{"arch": "mlp_mixer", "train_examples": 195000, "crop_scale_min": 1, "horizontal_flip": true, "norm": "layernorm", "moe": "top_k", "shared_expert": false, "shampoo_beta": 0.99, "grad_clip": 5.0}
Rows from expert 6 of block 5, named by matrix and row number. Rows with one number belong to one neuron. Each number is 128 + 24 x the weight over its row's rms, rounded and kept within 0 to 255. All counts start at 0. Numbers have three digits each. After the name is the row's rms in percent of the matrix's.
# gate: expert gate (model.blocks.5.mlp.gate, 16x160x160), inputs 0-79
# up: expert up (model.blocks.5.mlp.up, 16x160x160), inputs 0-79
# down: expert down (model.blocks.5.mlp.down, 16x160x160, transposed), outputs 0-79
gate.107 088:130145158129209126115142124157107071127123120149155101119142130161128101192123147127133129100160146111121103128123142147149193128135147086136128121131133115110074094120175131128120172124144171085099117167142124130123106132122154165126092119
up.107 081:122172155155135124141175144094126109159114117140163091151097148126131129129141159117171149083121153105134113137137131126095149134123136140115105058128116100119094164148141105101124164085106159126159137101127130144115163119157198133126117122
down.107 096:139138151120151116120095181146055126129086115173167100119144185100140146111109146142132143146146149130111103105149162137084118142128105135164134129142148162130121139126075098134151131146123150141156114153149146145132133158141102134087156141
gate.108 086:119149120135146107100131156153131126154089157135135161137128148158154108134166156094118171106179130141143109181152084165127145120100102096103119100091144145132096085116102107135116146083172131114126150098096140114134171107146103099152131124
up.108 087:142141115104104117136140126150109117135122134102133101120142140159110129138133135117092178132139104140123183140126092156178158144089123102126153107071096154113088121149113127169093105111148120108163112077110146116093174120106095136115126117
down.108 096:137141117148171175141134097110086163134123171137111067145099091120118112140132135078136122138101101138098071135132094083061136143124153111114119107183067088096173121076148141131131135122110137129152152125090105130084092109130101129130125091
gate.109 092:161155118151129116138095141115127087103121130130179145124139105136132127146113136137097177129111147161141132106137135102073079139184166139114107124131130142137127137144112148115091150119107114160194145139101123113104111114171072134117124134
up.109 098:130140076099109104109155105111142151159156160111103112105125128089125152128152109124148107142115096056109128128141134091157118129123113146172160175134125122179151105153141131139171090111152140118155121148130108159163124132138161120093085148
down.109 104:120103102113108119085154135155157162109152158133109145129187106105144144153157123145111163151141111131144114124109136112147143163115163144141168081113060149114101159165094124090106122105115141134126118136140116156102138090178136124117101132
gate.110 079:112156125158118144116135151104139114141085128158132141157095145118142140137150112110140089125119143142167081142150135109132107115133079144128096114110138054104119187133141140092153120114116116158159137161156112143131140131125088094166166118
up.110 063:092127128112115120119125148151118127148121146130132148108103175091131180139114149123147102119136117169113111125090115089125113197096128107104151138116130122124110155123091119137132097130157062091113131146122145085157149162152108129154161121
down.110 093:084162144069101112139158150122113123116153130145136134092120143140178143121140144122135137149144132121093148139120134131115106132137129135093104104129132130094125110081112144120135121136106138121069163146092123150136101114075170115133133108
gate.111 082:128129114146115075103139149134181138149136124145134125167114122135146153130161080110151104151085162100144139141140116150144131148099088167123134152123139130108179098104119142123156118150127098153176164126128097137119166158142113111148102154
up.111 089:125129142169170145135150145098137103102122146134138123136141107119132106114120151103168132128166157149110113111110151131138095108131122125088083125158099110115102165139155141101106188111116141154095131145153155104128098133123130110147155108
down.111 091:138120123117149118129140110101140139123164094099104154111123074120094161127098093175158077105099124145103151112118105190165138115119102135149137096134139111136136165169106108124133095154123163083126111134114172131145139106100087114073125146
gate.112 078:108152126181148132164118110143170132138123150148173137147116074094157134143130128083136143152112137147125131130081161127089082098135154130142126105087141077138170137156094109116114142118122098155172138172114093111136140095136136113137121153
up.112 065:116113141137113180119112133142143145118108150118127151113146181135167105107119098126068109157126111146123098126142075146128095117153095130079090131130150117181116154108141112105122141152179147120164146126093138099109150149169113108136153118
down.112 090:119106146104121159149142157128152085147127145117116123117199112195178120131150148160145136100132173130142174088143104150143091124111106142094098099146170151170162101135109127116134129112118092120146099078161150141090151107098141129105148133
gate.113 083:116111132137126125193114169129140103108108127162158103143102131103150152114131109102149110138115144137141140127094149087086160106168140156109071083140121142094156173158086152100141136186108128139125140155128106124111138121127163133142147151
up.113 072:134112096145094129144142170156125121098130104129137124146122124098110116113153054085158158171091138120127140107106153069101132128182127152127111127128107133088152188161126167127129103166094121159119146154156102146107115111151147146162154123
down.113 096:086102170146076169155151088162108129160142151184139117156150110138136107159144082178100157136116125142125184117120112119115125121107135128120104160134107122138152090140139118178121150157133118145126099108102132130151158126112147150113122128
gate.114 128:114087117097083135167102132142166123064135116117159124130138129115156142075128097141134086118067116158082145144160142137147138149150146166128106101098131139109143149145148160113113119165116121111113146110141109168109109142142098085129162135
up.114 123:109133139120168121115129131115062103140135177150123154103116154145099101131105162150112135119155137107137101086099109123139128082128149114092117128135141146149118108072096117146114142145179120168125123154145156126124141099111150163120094107
down.114 102:121091117153125120127195112113138137096146114088142125090135151087165125130143124100161116119129100092112134117168144102135123139108131128164110112109129152132139166126148144130079121148105111126144113084141088131156073166140176132093185121
gate.115 074:144120138150152115110125136110132139130121129162132154145153159170095102141112122110107134111148126146124114129132101142088118120111156149115136093180152158149145122117111106127093166093097160176128116097123155124133088129127160111140084123
up.115 069:129140121126123098132152135102121129133103139118103114138107169096133174134134106139147127162099108129163123161150154119147091134114088096135107139075116115135123156149118122081180080121155110112129158159103134103101201154139082117116189132
down.115 090:139157137113122091070082107132126100131127125073108137093122152103069152125137104120098134128125094120132110152136108084118086106110144125154134154174115126088104151125110150119141131147133118165132048125141147128131121146137132122172134127
gate.116 080:157150126125135154102103109142087117138143106139113161096141106111120129160107125144158115124161117151137093124110147138127076114128145114126135092122167164165163133098102107111160170121099183116118131158062131091117076159127092132104137135
up.116 087:134147133132140120154129138124120116138149152110162182117120114130140162151103202164120126132162131112146141127178093164124102157072110097087108107144135139142118100114113107155094120093168136119147153101077144113143146107101089099155166109
down.116 097:086174138120123150119104080139125147133129119150208130163153111119153127116107127103117120132134087082124108131153105121115140098127147164097113156110135115154158120079128137116169160137162145108122141119111184133115119154111131106138107140
gate.117 103:176125145155159137111140125126128105132136107167136163145124131148122120167092143121169110103134123127137100149118111112116132133124111133075085091141133156126186121061136145076110137143129184161119135130153115124124111149129135130154141112
up.117 089:090169135140118145135153154122150121156094156108121115142082138114120108137180157129136135132116122127130120124152176130115109153133101132142120181118083074098086165175155117142127138069144101123123143141136158131150155131115100109139134125
down.117 110:133159063121116139100079116134150105161147138098131125118106099084127134146163138112100138130123110131136167171143093083139123155116161071136189101155160118072085108170109119162127135130107057121114093137134133139136115138113135130126109114
gate.118 095:144121132145104103088116112121108163161183171121152141118159108126100158122123080150128100119131136104174120097168082149106111111092130133120128185121144141184163125118096140142135137102147110148122126121126124134141122117104062100124129147
up.118 092:120142136106135147079125101100109136168110154109112126109130164140100152165107120147139102114126115092157083111157116125156143130106111088182149170117140113143115102128141121161135091079160133119123108145164137153151126130074121160104076150
down.118 103:129134110098150170124142093102116150087143141120161100147105127121163132112114156104167119150133163117119104131142165166121120150124080121165107125115136156167133105111130081137139103132123127102141144146080096125106118086099136159164131105
gate.119 113:107127105125108099162109091143177149120095106105132092127142098139127108103141156141163129138115117170148169132158137137132109145149130127151132165107134082135105131174143119149157136140096121133134133102137142127161115136155081107095164122
up.119 135:124131124132171145079136120127101133145113172127122152110134136158096088135162117093115152088194111121106111120076141148108135089129146134143129150143102140142111135119123101134141124092163141142097109190145152119120138092121159139125118156
down.119 106:133102160149095150102119155109135133140099165093112106092108139092151106130107157105148133122127107120116179154103135136109151142139104131156142129117123141096127200150174079146117147130111171139115142093149117131143137144139168124093144087
gate.120 158:093135116128122104103094107156129152154153155090105115102149131098090158128155099147101138143142099130139141118129112120124115131097122105174182180109127133141140135172103089171170121110138109096107102136099124132110180132119092138117139113
up.120 140:141082105146151125115154101120077142120149127103119142122151146108115140122111097106131120107147110127073120107140137119140163111125131121156102148102106171137129105115134144126131145122115174144043121120136148110092154165074150130125163143
down.120 099:069127100136136132180129132111153149109122202162169136147104106130151101132121119106129118152098144123115077102128132178133137140090135105123146103160089100148123128178169149169107116137105141115124155097078075123135097118157137115158143101
gate.121 136:106096141120102112123106129164143142123123158121125163114165147161111124100139118139110136156124101138130144117111098156150119093143145125108097119122183119152120145094129101145115108154157084132145119142121154124117131080166108153138082096
up.121 147:121098152121090146115105162140120175122135137134143091126152155091145125078128090126119139115129106157126138118156158160146148110116154119121161076083114146107123136142168137135125136167137156121078111112128124096074143162088164139122132125
down.121 114:122125093143143167198170130120126138090154142097145155150115110160147145124109152107148152114113120115119094083146129114110114064131152121145153114177156127162121120180159140171107110136119122099122132138082128114136086159103125125137143143
gate.122 152:150150146114095138086130139104156171190114169126089122140113143128096139143128130125136153116144114106148142132144137100142103147114099105137174129135118090131133164159124122149143078087143104145200099149127140141164144124137110118126096132
up.122 191:140114119095086115099126128118124180166172146081092118094157144106081155107116113156118136151140095116123155102127116086143100131114124109128173162115135149156130146132117118169138073105144088122165085130114156139140143117145099136108108100
down.122 109:146128074112158186088124124138143148103107130141104147147094156104124145108106199105161091129146085147126091109106136171123128091138115115155149138144171113122114096086157112140148120129123133108124141178126128110108148116080106104157116141
gate.123 081:168117117149113090120111115142118125094094091102105160141112098120130097127123100102118177137132117137111133135117136115108119134115161137136116150156090128106151093176093164153118085176083144135160136141143113135135136170140072111134140174
up.123 075:134148158129107157108166140127139130139145149141119095132138123140118142139123128139157095144093112145177137147099090146143153146112081108122127117103148109129156128119112108121145106146161146102111136150121095150099037165089127130134134093
down.123 089:089112140103103117097113145108140152132132147078142113127101088180138122130137094148113132136104084161095122142116132085115139113131153143077141117126144120147164145091121086119120161122113193147182137120111097119148159170125134132100147141
gate.124 097:147141107155139111141123116104117144126106116181144153139129106167133064109142101090100187119158174134099149125095158166126129100165183142102146136128107138143122159108111118126110167133127112170145145140111132106121121098170134127144119139
up.124 102:139148131129123138149132123141144107083088102138173109153121112131159103113122150122137153084124116145146124109140158145106168164119156134137113088128088111087104119172132155116104171113085167129138155097133128107134111174108144124119169134
down.124 107:149159153135109134177099093084138126159140131145144112125112179143137118159137151116113111136117118111183112123124129089114120121137096124123112121103149110104150103124143174111097115151122143139152142120122162134152095171103156120120125102
gate.125 088:148172145118127130125120108114116099136124104148125163116128101163120127156097166112149156168172149086156131132148128113094124136114117130133159139135056125164127108129142124096138140130089192114116159145120092170128103154112122133116128147
up.125 087:139131148135119117174140132126151085114098148139162111141095140161150117099127128145128090118099109077175115139146120141105156130130128134142063096087167098104111127135132153143087137134177094152169150118152118147139177125119143110123077145
down.125 104:123105099121135161144095112100122140092173102106138127131113120105157130184147130122110147118101102125103145132138115098099093129141152108156160097141119121067108132201130120100146120144131025141175092116121160121134093130106124123089148139
gate.126 131:137145126129144138115128099118114106115116132149126140138114118165165124161107155111093139086153135086157111162164128157148152138123132107106147130184083135099109101126173133124131126135143172125095125126185140148110117117105135113139147142
up.126 109:141108173129125149139113187134131114125120148146087140145097189124133163117103111130142098127101145154107139148126122105169156122128111114084079038135202144082133130100124130126118075139122112143147123112111147116128112109113148103137082158
down.126 111:143114101111135135154099112112136132146153127138117113143110131121110145169161130126139099115107149163111150140147115110061115100134138135124121048132095144102107130174120145108135102149154101113133111104121158122105137111159123131115145137
gate.127 124:146143138113128078127140121157116106119156117111110148113119116126079142149104165149150111139134137089133142088094111085116111162106128139116118166163148120103162115121081123148127108110142073097170133133155118138138114098151116126158130135
up.127 126:112104177110137156105067131163097119093115164134135155112162138178137115109111130133089121117158129140128126114088105142121138133150179117082113098119171140113131151108111116150086118138143101123123145120110127151091168113149107143137088134
down.127 103:080109105131123106106151080118153099105105121137109169136116082106140121132139072128159132136118136134145101129107108137195170122115161145116072165136134087126130110086144106113139138101146088130141131166124167116129165118144119139128172128
gate.128 090:130132123149189140123166141110115119139108149146125147140096134079104129142128127079160124105122132150138123114142161107154127109100096134145104115133143130120126123114112156101142115114120129151141110143139133091154163127147189132135129164
up.128 084:132138180120091145159106125146154131082115099111124098120129151132158086114147120140102145196126118116143156179098135136073165163143109145136159102108097097107130153133148122137146102177092146082118145128110092160118109149112121131141120089
down.128 110:098131120135154127126089105117076112157151137155135123101094156151114136128126118180142148111101131153146143144133162176120115141154110145121157110104133131115159141158125149121160110165157156115097138171126139156077161103151138115182137115
gate.129 110:112112163122106150147090136161129110109150104134129119116128090146098129142085127148093107190116133141123131119094125082127143135122110101120121107107149118105155147122140157139107114176083128103129116120134123139114110142111147186121113076
up.129 110:118113118141165138111108143138099087141101160165118183152114143150159134155139129093113136105151138134151111163150112166105127126121104096111082110144123166160143100130105122110127117124139154177106137151114152094121132140108081072128147151
down.129 098:142101160139112108133131109120139144143131198118110094080121113103125139122104150143143157119150144149131139114124126089085146108143140176147124095076075128113094193147126102113150136138128153143133116123123150105149117146122127117126139098
gate.130 101:098067191118109133122114124175134150135127162123114151112167154126091135102122124171122108147155089150116154089106122134158132114119145121101100151097115128082121132112110133167124124125141089144086102123147163122096167110101144131129135100
up.130 100:134104102126114105092078122133123156135146121133100110101175124111100100103124090138116138121119102130134165121142162112160164102149150138151164143150129131122093131122169137164130096166097118107101094171136152174105070113139149156093094106
down.130 102:138121090117151090197115140115112119120163041082157134149138114143160119115090151094102150137132086113067162111122136162151145109091132128142158100106161102150109098144146088176129121124126105108141121136117114104191125139116156122139182133
gate.131 128:092109119135131123112122112154118158146141135096084144114131201081080139117154134121149134129171098088117128110085165099122115116135135115141127142113126119122129132134125081159156109128141105138134110183150153112137161088177127156139118146
up.131 145:117083123169155149113113146160085113131135118142138177122151154132126140130104078115115086145133110161134110104112101149121148063132130117100086123109133172141150125069120156116138152157135155179083125132094162085086146112109147127120132100
down.131 102:105114088123127145148123120148168134119123110105143170134097056157153150112168091107100161119180117110080097143144134153192128128132160140147109115127097120156133163129121113137156136139125140116134107135112120102154102105171172139133138143